A small contrastive image-text model, trained from scratch.
Model: 2.2M parameters, 64-pixel images, encoder norm groupnorm, encoder activation silu, encoder widths [40, 56, 88], text encoder width 128, text encoder activation gelu.
Training: soap at rate 0.002, batches of 128.
Rows from block 3 of the text encoder of a small contrastive image-text model, named by matrix and row number. Rows with one number belong to one neuron. Each number is 128 + 24 x the weight over its row's rms, rounded and kept within 0 to 255. All counts start at 0. Numbers have three digits each.
After each neuron's rows are labels from the 100 texts, of 14976, where the neuron reaches its highest value: "tokens" is the input token at the peak. Only what is clearly more common there than usual is listed. The data: rendered roads seen from a driver's seat, with toy cars, trees and houses. In brackets: how many of the 100, against the usual share in percent.
# fc1: MLP up (text_encoder.blocks.3.mlp.fc1.weight, 768x128), inputs 0-63
# fc2: MLP down (text_encoder.blocks.3.mlp.fc2.weight, 128x768, transposed), outputs 0-63

fc1.379:098123116118137113145122143098098102148060163108105156083108134160110150106152138123067136110137149108109115106133146169124114143103062154130143180117156156140101133116171118097110121140117172
fc2.379:100154097129126101130088071095175143127146141130100118088103110145156135127120172131136110118116138117102105150102179124124141099111135163188126131140144064081152135140143115112160129135141130
tokens: "," (83 vs 7); "and" (17 vs 4.8)

fc1.556:108154128144148124136110106140115094104135099159110125160099176127091112148100134162143138115161109152108085074107109133090142114126133128125171150109124145083133105080130166102109140117100165
fc2.556:158132092117121110129112121158123130149158138103146148116160085120136134182137138109120132170153134139122103196143125129110128200145159106173113117116146106126140094159143139150133076156119134
tokens: "teal" (40 vs 1.1); "an" (18 vs 1.8); "pink" (15 vs 1.1)

fc1.754:098141132138103143119109109115100132144154118127116104155113123171121140097168152125176156143114114131135105126123100134159182174132132138121142153123110084151165109138143129098181123133126100
fc2.754:135098106118138136148150120146136073091131086118140166128106129140116092150055103150100099132136063128163124114121144116097064116114117127131111117135136134121108151105126085111086099105094162
tokens: "dog" (81 vs 1.6); "barrel" (19 vs 1.7)

fc1.509:118134123114119139132121145089119159141039149113098153128083151123131125124107106164149121093128152142102119101132126169122095114117126140117162112091151102121119149113128150134109164118129118
fc2.509:145147139151138139136150157142122136109134108115140100159177061104150118126108146159128104160123123159141097175091163100100145120109116094131117165121126105176091145108127131123145136109129157
tokens: "and" (83 vs 4.8); "yellow" (17 vs 1.8)

fc1.121:132118091128113178096151139157137115146129138119149100104166079126132109161132126135141129113131117123125115098166157147114100153141112133138136071083151110094133100130132150140137083140106147
fc2.121:125093161128153119150102105111112114105141159107120133137109136146143192134093094142096110132138116138108138114078120139123168121108096185119118159153128170109128073160126131114126195161140125
tokens: "left" (100 vs 1.7)

fc1.287:131131130132128102111140140149112078088088117155141111092145116111120131146108103164128129061191144140102141120157131123103160151132131140152143091093109154136119144124148126124103139162099085
fc2.287:165132136094146127171130090113128103164165132112088122103146139106083133117141094117155156118128120120115141182131164073143107129104135133127096167131117102125114087115126046101158146134139139
tokens: "lamp" (59 vs 1.7); "car" (41 vs 3.3)

fc1.449:164190107174115065119120104180115121108122102128107131110134156101118118146116154134066109137164128150104110111135137121091126178160151082118141144127120143093153128134110145165126110166129163
fc2.449:108101103121153117149122119089110122139107130125180090093112129167108116129149093084138123070097165130111147120134146106128157139165102120150142092101143114153111094171159098117134144134125118
tokens: "truck" (100 vs 3.3)

fc1.289:100128127095137099103134122122115159159135141105093145099146179097103097128157096167114129107136095099118160140111148153092162134124117138129181090111133113083109112109161116091118140154158128
fc2.289:140106103121146171105117133108113127138122123130131157144135112147112111178135171138157164162102169139122084130149110130159138137144145144175117127082111140126125148124081145172128139111101161
tokens: "a" (74 vs 20.2); "white" (16 vs 1.2)

fc1.227:098138103166139135118173102129139120144114141164111148106148123147119127093095130152139175088111115106135164130106138125125135130067136130155144123152146146139066121085132167099138133132123146
fc2.227:110174156137117137135142151092111110113099152142116142125153141073076121160148148135096147130169083170155102098137150151148159102094193116141134116165110132193138146106125114122143166107134153
tokens: "car" (100 vs 3.3)

fc1.647:177147102131087166125126153090108113145193120110090138137129101120172136159098150146183118138147136130146120153160143162106171128110086163123120123100143125156116086154126151141115143115102126
fc2.647:104121129116141065149089181176130154085138103114163140110149121157088146123115098116116092136136137113163108104115105103133126122147091133144084152169147179167119147123139126125092137116130134
tokens: "teal" (36 vs 1.1); "pink" (31 vs 1.1)

fc1.51:164151117088159103074145146106088179121128114093121146165137130154095105150128141125098155080118140114143120146125149162087150164121153152145104116096170109135100125106113137148154105139116157
fc2.51:144088087096136173129140113163128108141143191113130112095172161087133138094124107169111148147128142124093114151103133130099106139150175129123140098089141150150131141109136136117099064123115142
tokens: "barrel" (73 vs 1.7); "dog" (27 vs 1.6)

fc1.52:138079105162153114130099101177121147137150138087121101158112159110133178161137148157104109116109160140117158098114161118131119121121152133138074117121130149140110128112142120136102164186138104
fc2.52:123148144104144106103099126155117072055109122173113175120134134105095125171148106107159149124145136084126122163110106148121089143139107102131159172185180119109169123104144174141148112139063145
tokens: "red" (100 vs 1.1)

fc1.149:109121144144119151136059122148141140092163164141133111114126145130123143120159130114160160098073104098135139109059096151111180146135132116081161128096139127150128128146123129134160137135142139
fc2.149:111132141098114102143161106147134110106109113132103134120145126146140118121106118132076113124152127128129145145192124102168075155108079138158102135128117139114113145106114151133118117126101101
tokens: "dog" (88 vs 1.6); "barrel" (12 vs 1.7)

fc1.626:090112069138126087079096082130153175101117082118140164167182106097140145103099126118135145147103141132129062144159116106112108143119134162117139137128158116144112134117154106081111118137127118
fc2.626:136098142105088159170130119134137132115121128110166120135102127171118109161135177150132142132165113084132180129126154111127151081109106103119141156142080162115182144134126140125116101106124119
tokens: "white" (67 vs 1.2); "an" (29 vs 1.8)

fc1.251:090099171142166117142107152103072147133122151131124159160118135105128125086155143108150147150115159107116120167120098140176076130121103110150157131154155126116167121116157123116104132140195124
fc2.251:149106122120130137086154089129123135159173140113100124133121093125126145170119150128121132120128135141109142092144143144096165121081133101137152143191147135135120108130095086079084153143138102
tokens: "and" (58 vs 4.8); "purple" (39 vs 1.1)

fc1.9:129152089133116126143119096137126189099137161117097133145117164154123117142104103110079150142127155175102140128153129135098128118118132086115092124186081104135097149096107163136141113126094118
fc2.9:089096161107152133135109162102141157156135137138107128068167110128118132111105109133109122104085121109114132105133147139079119121116122159136134181112145127151177145125147133097123093134166109
tokens: "red" (75 vs 1.1); "grey" (25 vs 1.2)

fc1.322:152118142113137093119102154115098118132122102139117076112096119155182148113131118135128132125120113141103104107130143143117143111123161108117161140115152120087115139072137135147167152082133108
fc2.322:135077161138109123146112095104147152113158138113087173144162107150117114111131142117115145122118147121147080146152115165155113146169084145136117117152082136156145115145100125110125113138128186
tokens: "green" (67 vs 3.1)

fc1.7:134135125126089149099121128101176126139136146115121159092133128110110173156155181145082130173129161122147126139126095086094152091129120129101132121125148141093124150150132127121139133099106144
fc2.7:155150155118158115097124171142113124119108108114156101157139099151102135153074102118157145101109137161132152142112106137120182117077162128157125144116135123152124122105107137132110121168162100
tokens: "right" (100 vs 1.7)

fc1.8:145126105173137166113113102123151125078111122161130097093155111120128138127118119127201109110108160113114098084107145146133128150149117148113170155089124101106137134139087115119159103133114179
fc2.8:117082204129114077105124143123114100128121164090127127146090146118118102148123094138100122141108136158110101100088113117124152167093152143151121132087129153104119112100097114122114160075136119
tokens: "truck" (100 vs 3.3)

fc1.510:097184089141145143085104085168149147115129121084103140133162109112112128159124128123138149117133127133107120143146097087126110102126089125129126140125091128136128107133175131095174125119109098
fc2.510:182140182110115157163173105136146118121135154148144135147112118112104109119161191132128118088131111100149117130157145150100102137160145163093156126106175136092126155137107125099104150153140163
tokens: "grey" (88 vs 1.2); "white" (11 vs 1.2)

fc1.648:117122137173144108094119144116109090121144173094095116131135148157110156162141145106199133066136155123141100150140145165137107144142116105121119144120157119109119132151091138124100097142114089
fc2.648:151131117147109143071124140142106140090129100154131149123103133114141082133141107186095121185111111104155119139192122147132112121100122151152108094173115165144147104113131144101145069105126143
tokens: "white" (60 vs 1.2); "grey" (37 vs 1.2)

fc1.525:170121088152121101147129165128098153104153107136123150155120167144171120115107129137113090126138143109134086069085129165112092107094121171106127114123102157108138119087105135134118110127141116
fc2.525:116121134115142142129111082101153163126119122090161133092160094116085151146120144114181149147143108131095144178132129122130124183142093148123142144133142110132180136136095086096126122068122124
tokens: "teal" (59 vs 1.1); "pink" (8 vs 1.1)

fc1.219:122148134157110080154129169116135111131082145116129163133090110171144146102102126096127154114119163100147115152132121112132104106118118153099156101063128106102151145129119109138120116144165154
fc2.219:157143029161132149098079163139108131104142129110098150149130132046168151119106097132133097141069140158105097127127111145146108103145119126115147094129134138152116106118100123124097121107159136
tokens: "and" (88 vs 4.8)

fc1.642:063123132130145122125096126148140134122131185101110170141093137124117123126132130159156150137089158148133150122094136136143120115115145106121144124181090133114105107091142135141153128093102120
fc2.642:182130154100085147126115112137132091148131095161122160140164134114124125105102108115164085127179131081116117149195111155123128180149091152157127116091135094123144137177158110105096130138128142
tokens: "pine" (100 vs 1.7)

fc1.377:134101158121125112133125125114121180115164134089138139128146115128112148116090158179122136139121095138070120164115143154073109109100133173125133150116096138144094126149150107164129123137137119
fc2.377:099173113114139192110122122141150084150092094126131122134106139147126129141131077106124108157148177104124119133093114110136106102135093130106137118095141143138137132115127156121128065137138110
tokens: "grey" (100 vs 1.2)

fc1.42:060091139136117050103158128151116148102058163134161129123138100140146116116100136134109120155136139117147095119107119113143102124157111149114133109106157136140145122138134128137148143126170116
fc2.42:190120124174111145172101115155098135130170127126154109189146103125144083135118122116154124092154111108119131188104192151092123127080120111149116128144123127122171107108149081138118123154124109
tokens: "yellow" (68 vs 1.8); "and" (32 vs 4.8)

fc1.427:107137120146104103124087119098149164164176146145155154142155146145130117122118077141114101140096124171100161105127150159131165129095117151147109121101123177108104157124110122118132103160147177
fc2.427:098161127157137147134153151139130143108149122130161142105153140139103092129120129145161116150137099154132097103123135124164181119082129124168116103166133121167138080102099109114153135154099169
tokens: "car" (100 vs 3.3)

fc1.552:137154108138144086144103146140065101157145121137126108123119113107141115137127145137129159130119149149095127125118121154177175159107135086145149176137103104128108125122109116124135194125145153
fc2.552:134086105145072123154139129099168133079167170122169105100093129104094127127114129109129117158122117148121114144091067100156121118135145114151166099110133123137148124126080120117137131108165130
tokens: "green" (51 vs 3.1); "pink" (38 vs 1.1); "teal" (8 vs 1.1)

fc1.75:100136118097105141085102105130154148139141131135127105127151165130126159146129148151166130147135171093171054112091109166103169126121094138153158127135171132170121152118154140088117135130127157
fc2.75:117156119175118102142133124115134147154115120140119125121142062114075124098123112151152137097172133159117154182120161126164109153144142099153135128119132119099132101105117136147175152168141120
tokens: "green" (59 vs 3.1)

fc1.675:100112115180124129123127094161136093112130152108160129130133134145111073102112161154115135134124144126099150143150148104132114126164140119114120092143119128138162098164122122118124129156140175
fc2.675:125120136078081128120109136105129168098110127145121102144091090114179165151107121106178125117108094167135131102117114154125162148108137170108098147134139120087086147121148127136151116115077130
tokens: "barrel" (73 vs 1.7); "dog" (27 vs 1.6)

fc1.605:142130129105124138119157138120122113182161118131122090161113112121094134092106113117157137144116109123111138126133156122134142085118086106114130073176140140105150118155158152109110137123163124
fc2.605:112095120087137082096121165134137112091122138132128107158132153151155122119160136113096175108102134175102128144089122149106103141115143123131164168119119126121138164112116094137113099177084158
tokens: "white" (95 vs 1.2)

fc1.390:124084136163080070153112157115092141152104123121118103141133120148146159118123129127144147159153115088148175160147102095087144126120125128117137113096130119111139094133114121169125091144137138
fc2.390:114172095132134131112098152102124107088141120149135104107140125119140154104114149136127110157128154112166120118120149163129131153128084120157142088138139118101151130113133121134105130148145161
tokens: "white" (71 vs 1.2); "yellow" (28 vs 1.8)

fc1.527:095100089155174140112151098133110118148113101128119131158106150125140153152103168157117136157158133110139125133104120105121155136120122126119138126128149147151120127139124124108177109086124153
fc2.527:159157150129111135127135166107146111141121141068128154130088097139138111091120150148175144083142152120112157134159155107108180116094163145152127137142125101116131108124120133120080121134143099
tokens: "pine" (100 vs 1.7)

fc1.48:106108149125138119105126102134125160087144165148141155096162108140123134107122133132148123153130115121149126129154102146097108121153112155153129146131155101140131139172139150112045104168171158
fc2.48:142138066119120165171126142146119096111134133093113132156082111119135108134089121142111103137148111120115131124104138115116103169060181128120120132102116141110113129145143104151136093121116111
tokens: "and" (89 vs 4.8); "purple" (9 vs 1.1)

fc1.618:158140134137131134109076079112169129115148161194125136154121073149150136128124098135094137145141131155137156119100129124147139133133159143132133114155089097120134149124144097126147148189113096
fc2.618:076106101121083086141157169131088162179132081133138120117148173144107141159145174130137133126133099118170148095107134120141125116099081135129136104131121102150126104112102129129108116107153132
tokens: "a" (50 vs 20.2); "white" (32 vs 1.2); "car" (18 vs 3.3)

fc1.165:083123166162121103124122111133113126154102142153110140144116113125133129138157158113108146097097149085138148120143135131134135110100134126130159113134140137176174114124124103088138140150130108
fc2.165:142122132078080143118145111176118138163092113154112099132134124135133139150129135145148132129178121112103106100133169091133152116126093123185123126127135126150072114113206116143155161113116114
tokens: "lamp" (81 vs 1.7); "pine" (16 vs 1.7)

fc1.313:135193130124139168159103115099136143148076103171127102152105138113119146138096101123164140156099144142156133134141141164122104124176156111141122151114138108138161131102150081126144117135149190
fc2.313:135110135156119131082098154157152128111176168135154121105164174141133123126108136158134119102140140105139081150086121147109135145070096089124125113126135107123119165133104120137074111113141119
tokens: "white" (36 vs 1.2); "grey" (23 vs 1.2); "black" (12 vs 1.1)

fc1.89:158114115116139126109154135105144093162158095104138109140111144142183091144119095119108146103101105091119128148095120088105145162153123102147105126132145136145139155096136102155106141130115112
fc2.89:122147141141126090123138083117118138105134148156076106135125161119099142089125128085128172126132139166124154113164149102147117122118103127116156147110090109127133112145116182111137104117110167
tokens: "dog" (82 vs 1.6); "barrel" (17 vs 1.7)

fc1.680:141120112131156173088112125126133127139151157102169176142133137105174134142116163104148110142104135146091130085116163173127129122131119184120136150153155168127105177085156125128103137185139125
fc2.680:073128124121112129175137156118119115077133125151139097104108150108100140108148117162086094114133103119115120113122123098155137173148086121154130119112072085099135125122122136144128130121114140
tokens: "barrel" (67 vs 1.7); "dog" (21 vs 1.6)

fc1.20:091140124091120111106065126176135119095140157186103140116139141109109125141118166142130127098143122108122125149107135115098127146128123110068132165137154069089114127163132159099134122089145137
fc2.20:110126155116143123138158143095105170115111140144134134153112106142138133105154101091129094168105105145139142160137136179159122139138116110150110131135085138177129147076135120147108099137135101
tokens: "lamp" (100 vs 1.7)

fc1.418:150120152159114125109149155078095135131153176141122105112149120134080127104109139135126152080120155125150124132100164088121128168081109144197145126110094129089105087123118103165118129106111139
fc2.418:114142096090139072154088077154175143116142122091148123124180119078131131154151094141067163129131097144148120128136132159150108118159132125110118114131141174150153128107095144108159129116148133
tokens: "dog" (62 vs 1.6); "green" (10 vs 3.1)

fc1.250:148137127138135068120078172086119103143116179139127189149160132115137133128123123086116136122129096135122112095147129122194091117119137111169149138090141157107134174151132102141112087149146141
fc2.250:100136102110104134079110105111141122085112091111137109101068148126166121132118153166156146098121147161077091119096159124124133108138090122161127139122119101099127162125127103071131167081156145
tokens: "a" (71 vs 20.2); "white" (26 vs 1.2)

fc1.603:142169073107133152119110143159143115084092116117120121118142127162140097103100108126162094077126162146166123115129153160146129136109115163106144127108145139162105111127153129144144115148133116
fc2.603:126090165146163124194150123144161126127149161116159116156152148127123184157184175150117147102122108118127125099084142143091110130125148141165144143115147148109145148140132111143144163144109155
tokens: "tree" (100 vs 1.7)

fc1.74:132175097160145119114122105132147140196098163098094160144149110100146122122091128124142168131128155184056086107113147117135165147128057098136166101114157160110139142116084094141113148126131098
fc2.74:162136103139188123144125127125089096119123145125097173136093145128105156157152160129143121122168101154124102106128121100147176118110128106077113099114105114159171099162115152146102144125120160
tokens: "yellow" (31 vs 1.8); "," (30 vs 7); "and" (24 vs 4.8); "purple" (14 vs 1.1)

fc1.644:110127095126140124126113124168132109106110175140135121100171134087157131143123113131139137125171171154113091129095168091127178139119149128119172128101167128139149149156115119129137118122101157
fc2.644:125121124114145144177124144154097103134136098128117163137122154163097084142120088109102148136081134161146124085131150123109106131176192104201133138117119144113109121121083139117136168164146125
tokens: "," (88 vs 7); "and" (10 vs 4.8)

fc1.566:145111119127143107111111156178142124106075131131118135135109093173119127106134117111138134116121101087103105133126114138099149113077082140122167119161077104131081127133120142173152134125119109
fc2.566:141149159187139109124107120118105098154114158095136154104126144076128141130121125108108153127117076108169143134106133133132143124186126096108116119129158112137117090183132105092171122159115089
tokens: "grey" (100 vs 1.2)

fc1.80:108148141116111121131141090122141125140131140135105131108169100181088118181148177147133123181092156137100130127114152087149134153139139125138181145121134173134103127157162116111103167134108137
fc2.80:145162130122103130108088109121154156067135103169165108114150135104113128096138116129155103121136110141124114109123099170126128134121116141089178145087089087122141152083121196124124130136179127
tokens: "a" (100 vs 20.2)

fc1.233:149131092139081162086107149145125133107121123114082082144142123160179152127086154083102075114116185143096109085138123116119132153089155138135132099119110120151139117124133111130140172126095126
fc2.233:138090153140143118126127109153126140112127110144109136118130158135143140123110068152095164136168135100153168145121081101083104145119131123094124123113138134105148104094115088164105122096165129
tokens: "left" (100 vs 1.7)

fc1.412:115125150114102106130112111125104167125137135129102132047138135127142095130089117106153133139141099111093116127081127135124135135156122118134163093125132132105149099126110126140105120124116158
fc2.412:132152141135127145133134149137129111107098108118123119169113116117142138101180115158115120126142172134137110113167107105120116112086135138130126130116097135167084159131100152107175148139126124
tokens: "car" (100 vs 3.3)

fc1.39:135106114146138193086109148130135131112129117130139142175160110148139115090127167106200120138126119077116145119124132131119133168122140143108130153125105106157124151179086107114113115098083102
fc2.39:122162126120182166126135122112077140101122150077135098129083140157139129135124127121154108124162163137108121080119194145112114142113135109116134113105139167107146155152110132112153130101097132
tokens: "barrel" (95 vs 1.7)

fc1.506:135109112153126061141103144106140137117127118165132138130126114134109147105082081104126128151166141128100086145092160131155130088143073125170119147088115158116153121141114101134109144132105126
fc2.506:124146092120160127090118151150134160105125117157115093178088139100125130103139185143109150120123161150138108132138127090169169122105143118188177105138108141110117101119151162146109127117137101
tokens: "," (48 vs 7); "black" (39 vs 1.1); "white" (12 vs 1.2)

fc1.635:085146162110134106134107083126136129097091119064129109160089090124147102141113145172142132128101098155118089152093138173121110140140158076150124120111082135153117131123108123137127145175127130
fc2.635:134143129128110188157119148108117111155089130134134143165172126133093128149154145150152132128100124152143081144108120105117176143111168139126142100114122131138127133134141114098170123119122164
tokens: "lamp" (93 vs 1.7)

fc1.409:121136136178188153108144105102118117136112138104075138144147105085114102166135119121131151166095154127130173156110106121099147126143166131101118105104133140105120100103130118157154164137133140
fc2.409:083137132119139133111186155101109175110080146150148105124165131149135130124141084102107128175113133091138165125103122175134089134133110118178121161168141096124141147116110115152100108111103111
tokens: "truck" (100 vs 3.3)

fc1.529:128154144101138095119125120143130157118130159069159111093161118121120127134143123115119160120120146136142095123161085137164129144122115124114153164177143114116137087143134171159092150096128143
fc2.529:110114133106101146160140115163112117126184123135203123120140136118097123163124127098140119139124116131139149124187148134145090117153133109111114144165083165137156120114070149085137123143170080
tokens: "tree" (100 vs 1.7)

fc1.342:165120071147123139142084166104152154143147117154102160116123116139089121143121120121104172152104139114146141144155129145127092165079140123108122166126152100157139089115136119062146137149090127
fc2.342:140122138090094116113134097124098112143095134135064120166151123169166138155127130123159142131154156118141084081124148107152141077143159105123136148067094112144143169144158135125094134143149076
tokens: "and" (77 vs 4.8); "white" (13 vs 1.2); "purple" (10 vs 1.1)

fc1.246:116145145131128132100094108123116121097130117144077074108083142107158149128122100154122124181113140121090084073139138100142126098157120121125158155146160134135082095112111146093161131127129129
fc2.246:109097119120135099173134121136119126145135168111150178134196080180103128140084131153137139103108104156176142121136089171109146171115144131139131101136095127121120122151135137114111097116126180
tokens: "left" (100 vs 1.7)

fc1.700:158155073133082141136149161115114142134112113130146107143087163120125136170144150128152179150151090139112113147165125144124130106080101157069148174160117087058120098097114114107138123082134129
fc2.700:122111130167131069133112148089109134140137177077194154135147102122122119088069138110102096131125153095136129136097109154072104127111151124133125137093101136146171162126108140125110137108109111
tokens: "teal" (58 vs 1.1); "pink" (15 vs 1.1)

fc1.104:115164131159133173115109208130169131094147135119107142127151168129139137148123124107115121159127116084147133127128138127088105145103119110163097150138070148064106148143142142136118174127134171
fc2.104:090108079154152155105159100118126089172144130107087091144126126166127128095165099136139148113091138112129146131116129124138141111112123142128105178144115138087120176152093151146131173118165079
tokens: "car" (100 vs 3.3)

fc1.70:136094118153137148172138119072081111093138162101175120120143134145157127147122154122113141159140118139124108145122117114140127122123165177128143125186097139133127137115145187117141143090090100
fc2.70:117142108143086118102158155113117168142164116133143147091135128151110109131116117112138109113152136141126155100118209169090134112174135080133094149121131075121134112168120088100111118148126148
tokens: "car" (67 vs 3.3); "tree" (23 vs 1.7)

fc1.586:166147152106101119111115160115136112115166126113185153126167107120094133118088148141098124131135105155137144127126125070130134143082182151147136123103156064194151145114136111174126146133112129
fc2.586:132120122127154145130078065151149110140147097126144118134110129185156121137134139119120108138134124094153130077120161132169130161110127121152137142169107136099133106140096104085118109155160082
tokens: "truck" (100 vs 3.3)

fc1.587:134088082179108076130103152101131129130073138097088161137100124119098145124157089162125152146132139135148109114149140114145125119109118109125140138136110120128118174126144153136124118143139114
fc2.587:129165128155149107119162138112136132111133115142112173117111115109124105145051171120145112091154135154146095183103122179142126142142152144116147161155076083109116159118108122083114136141152127
tokens: "white" (42 vs 1.2); "and" (22 vs 4.8); "purple" (18 vs 1.1); "yellow" (18 vs 1.8)

fc1.221:141126155090139117082160148145153105167090137131137131128085136153169135118077136121148061149128128105108121122135134188155127135118099093145140083156106157136124148093145140133144131100120129
fc2.221:117152119142210164147131154097129159132152123117121146120131101146140083120119152130110119081100132164117104146141127114163147118109128133119148123120158128134149113139114144163136135144130169
tokens: "right" (100 vs 1.7)

fc1.304:161147104135124083133097148093102092110164158137109127160124159103173120110146098143132114097159124151118137128126143157169147130100109105157119113118101138106129143134123111109085146132137105
fc2.304:055121083151131142111085147129104100114127144099160131095143144133149139128115160160160144149110160137142107139125112128128146142134104096145116147141105140107179115127131087178124156097131143
tokens: "grey" (100 vs 1.2)

fc1.422:179150116148161109137121129093176162146123143156103159158096143134156121137113101111140111124150162151111080099116160134109146111096120065152168143148149104134128109108098123139136142141135117
fc2.422:125073071155099138131082121095131168112155157122133156111128118092128120137107146091119099144125092125150147072128138103150140122139078098132096131134148100109048161132109146149129121110149125
tokens: "lamp" (100 vs 1.7)

fc1.766:105104146121116116111175140141142124071092084107121110138134129147089168127130152115145171124133132098169130130124093107131135137159096118150142092136104116146137103146138114174161093130117113
fc2.766:142136097132113109124120159112114134162152160133140151115143172110146140088121109138135112152172137178077131146126147132123151142121129121098112165119178132126109095106160133122094141101164159
tokens: "right" (100 vs 1.7)

fc1.77:137114068126137139098131105154075166119131142097135091122134106177114166117119179125142114143109137119153122135143096120144141116160139157166117136143125171126067107156136135112157115160120118
fc2.77:092155130137126135121138125116175148147128073160128153139150089112133098084109079116144142123121106116126117117111123176137118161180153098127144113109069099140136140132136100153135147137109166
tokens: "a" (54 vs 20.2); "," (38 vs 7)

fc1.299:123159138118128110096120117096143144117097173092138154137133128133145149116156100126132142094096120138124113100129154132119106136102130160084168123075106126170082120133122070115113119093140159
fc2.299:148096156092125143122116128163143107114102106129151134149145113144153119163120153164100149115151154095157150132109118131143097166085115134133099132118132137107140161087121138093114164150101137
tokens: "green" (76 vs 3.1)

fc1.712:119082094135171142087121179113113117149077090135124140140069189083122103137162111124144156167079156122145086127152154093057077151123138159137150133150130121126122145109140161127136150101152141
fc2.712:159107137140107155157111123105136107104150181136083149141142091162109111184136108141096184111165129140083169167119115155151150115164135144126136117134155094116125133110101172142112129129108105
tokens: "right" (100 vs 1.7)

fc1.565:144117116132070130164120163143095125120139135110108159128162097144151113099125133105163169129159144161149125132136129117151109145103107116133189150095112127145147132079157090139104108098119161
fc2.565:142165123151070136119120115127130083134111146114119115131145113143183135119141124122082118118101171112135150189097139136157206155124123119104126154165111140148128091113181097134065133112143143
tokens: "and" (83 vs 4.8); "purple" (15 vs 1.1)

fc1.691:156103119138119141117131136107082126088144157117126140141151146153130084103092123109095144099130112113111119160154093139115111067107121131145114141104172105082136116111148112092144155120150128
fc2.691:099117139134130144133140078157142134181097109155106123145128146133138142145118097165166089151170142143131132092122115117159123170142177129119142167105090112128121131127116163125112151160152105
tokens: "barrel" (62 vs 1.7); "dog" (38 vs 1.6)

fc1.742:168178132170169118111131096141166097115170119099099102183161039108128106134152143107115093126126141165144109158149125166131107132136139123123134127133105139118107130118158130131146112123102144
fc2.742:089075093123135129138135160127123078121133110138151087102091159145103121144154128125103129118161125143134124104152123097093123169099132080132133132135129155187106138112104101131126087088144149
tokens: "left" (100 vs 1.7)

fc1.352:170151132119155135139097131130109132090164116116135104134111133132177136139117110143169097128093066117159125151116126140143149151124136165112150175142130152155115148142190134187154138155147122
fc2.352:084149151126132130095122141105139093138124106143170173095149170169081147045092125106075116132137145128140139114117120118128127121088089101128121100123092145108144120123090088116121139123094131
tokens: "left" (100 vs 1.7)

fc1.417:115103151138177118128149123123201101107094091156158082155161116114111147117135102147131142147125111137115135139115135099101156140191108125139137121148124171157153130105139139094110107128195109
fc2.417:161144139139168112168149156147181115133127141119120095121128129122107142129117106144120124073118120137121120145104084126108143119124128096123134086065113126135101101170140098124149108138201095
tokens: "tree" (100 vs 1.7)

fc1.102:123088096119116133164097116140144106138110160142092109138118084129151121134108132149140187104104143106115071097147139157093151145143073146148147127155100078121100131122095137122158155128148135
fc2.102:114128148103093130090153127124077129161125146104127165103127132121103133157122127077150102177135088084133135150131109111146134101134131140137084123120152154133152135138132111103126165156125109
tokens: "teal" (25 vs 1.1); "pink" (20 vs 1.1); "lamp" (9 vs 1.7); "an" (8 vs 1.8)

fc1.402:124103139132109159146115191099124131155141095105140104149083146116131109158153160138120118134149151118105102139130117117083135119093135116119127152155109118088078119113133113113168173126121119
fc2.402:152153117142146117167127153105086138088124130155150149137120103127124184104106107140155152143147192138188123132084141136152120109154135078127163117128157119123179134147115140125110133093097121
tokens: "right" (100 vs 1.7)

fc1.283:071098110142112111124090119129083120113134135141121116134129125168151110113107114121131155163159179095172096122149142122133102088142113091107132146115151149142168141091147133126087116144107106
fc2.283:138151087153147130081130096137104136131097150136136111145086179159185127116144130148110097070132151171109110137139157127107147102141103099142188100139125135117160090142142117105124122161147134
tokens: "and" (92 vs 4.8)

fc1.655:168127163134153114151108099164139118127110123129146125093132122173109128110099159115101128135110138109131095158142126105109148118140125141145097136081163103143099125119140101155114122147103123
fc2.655:171137103101124148134125098131138126095130134120089162105130117138144106127130145137135078167127160142081090112149131093136114080070168149118130097110113131133116104104167140151113111123103094
tokens: "truck" (100 vs 3.3)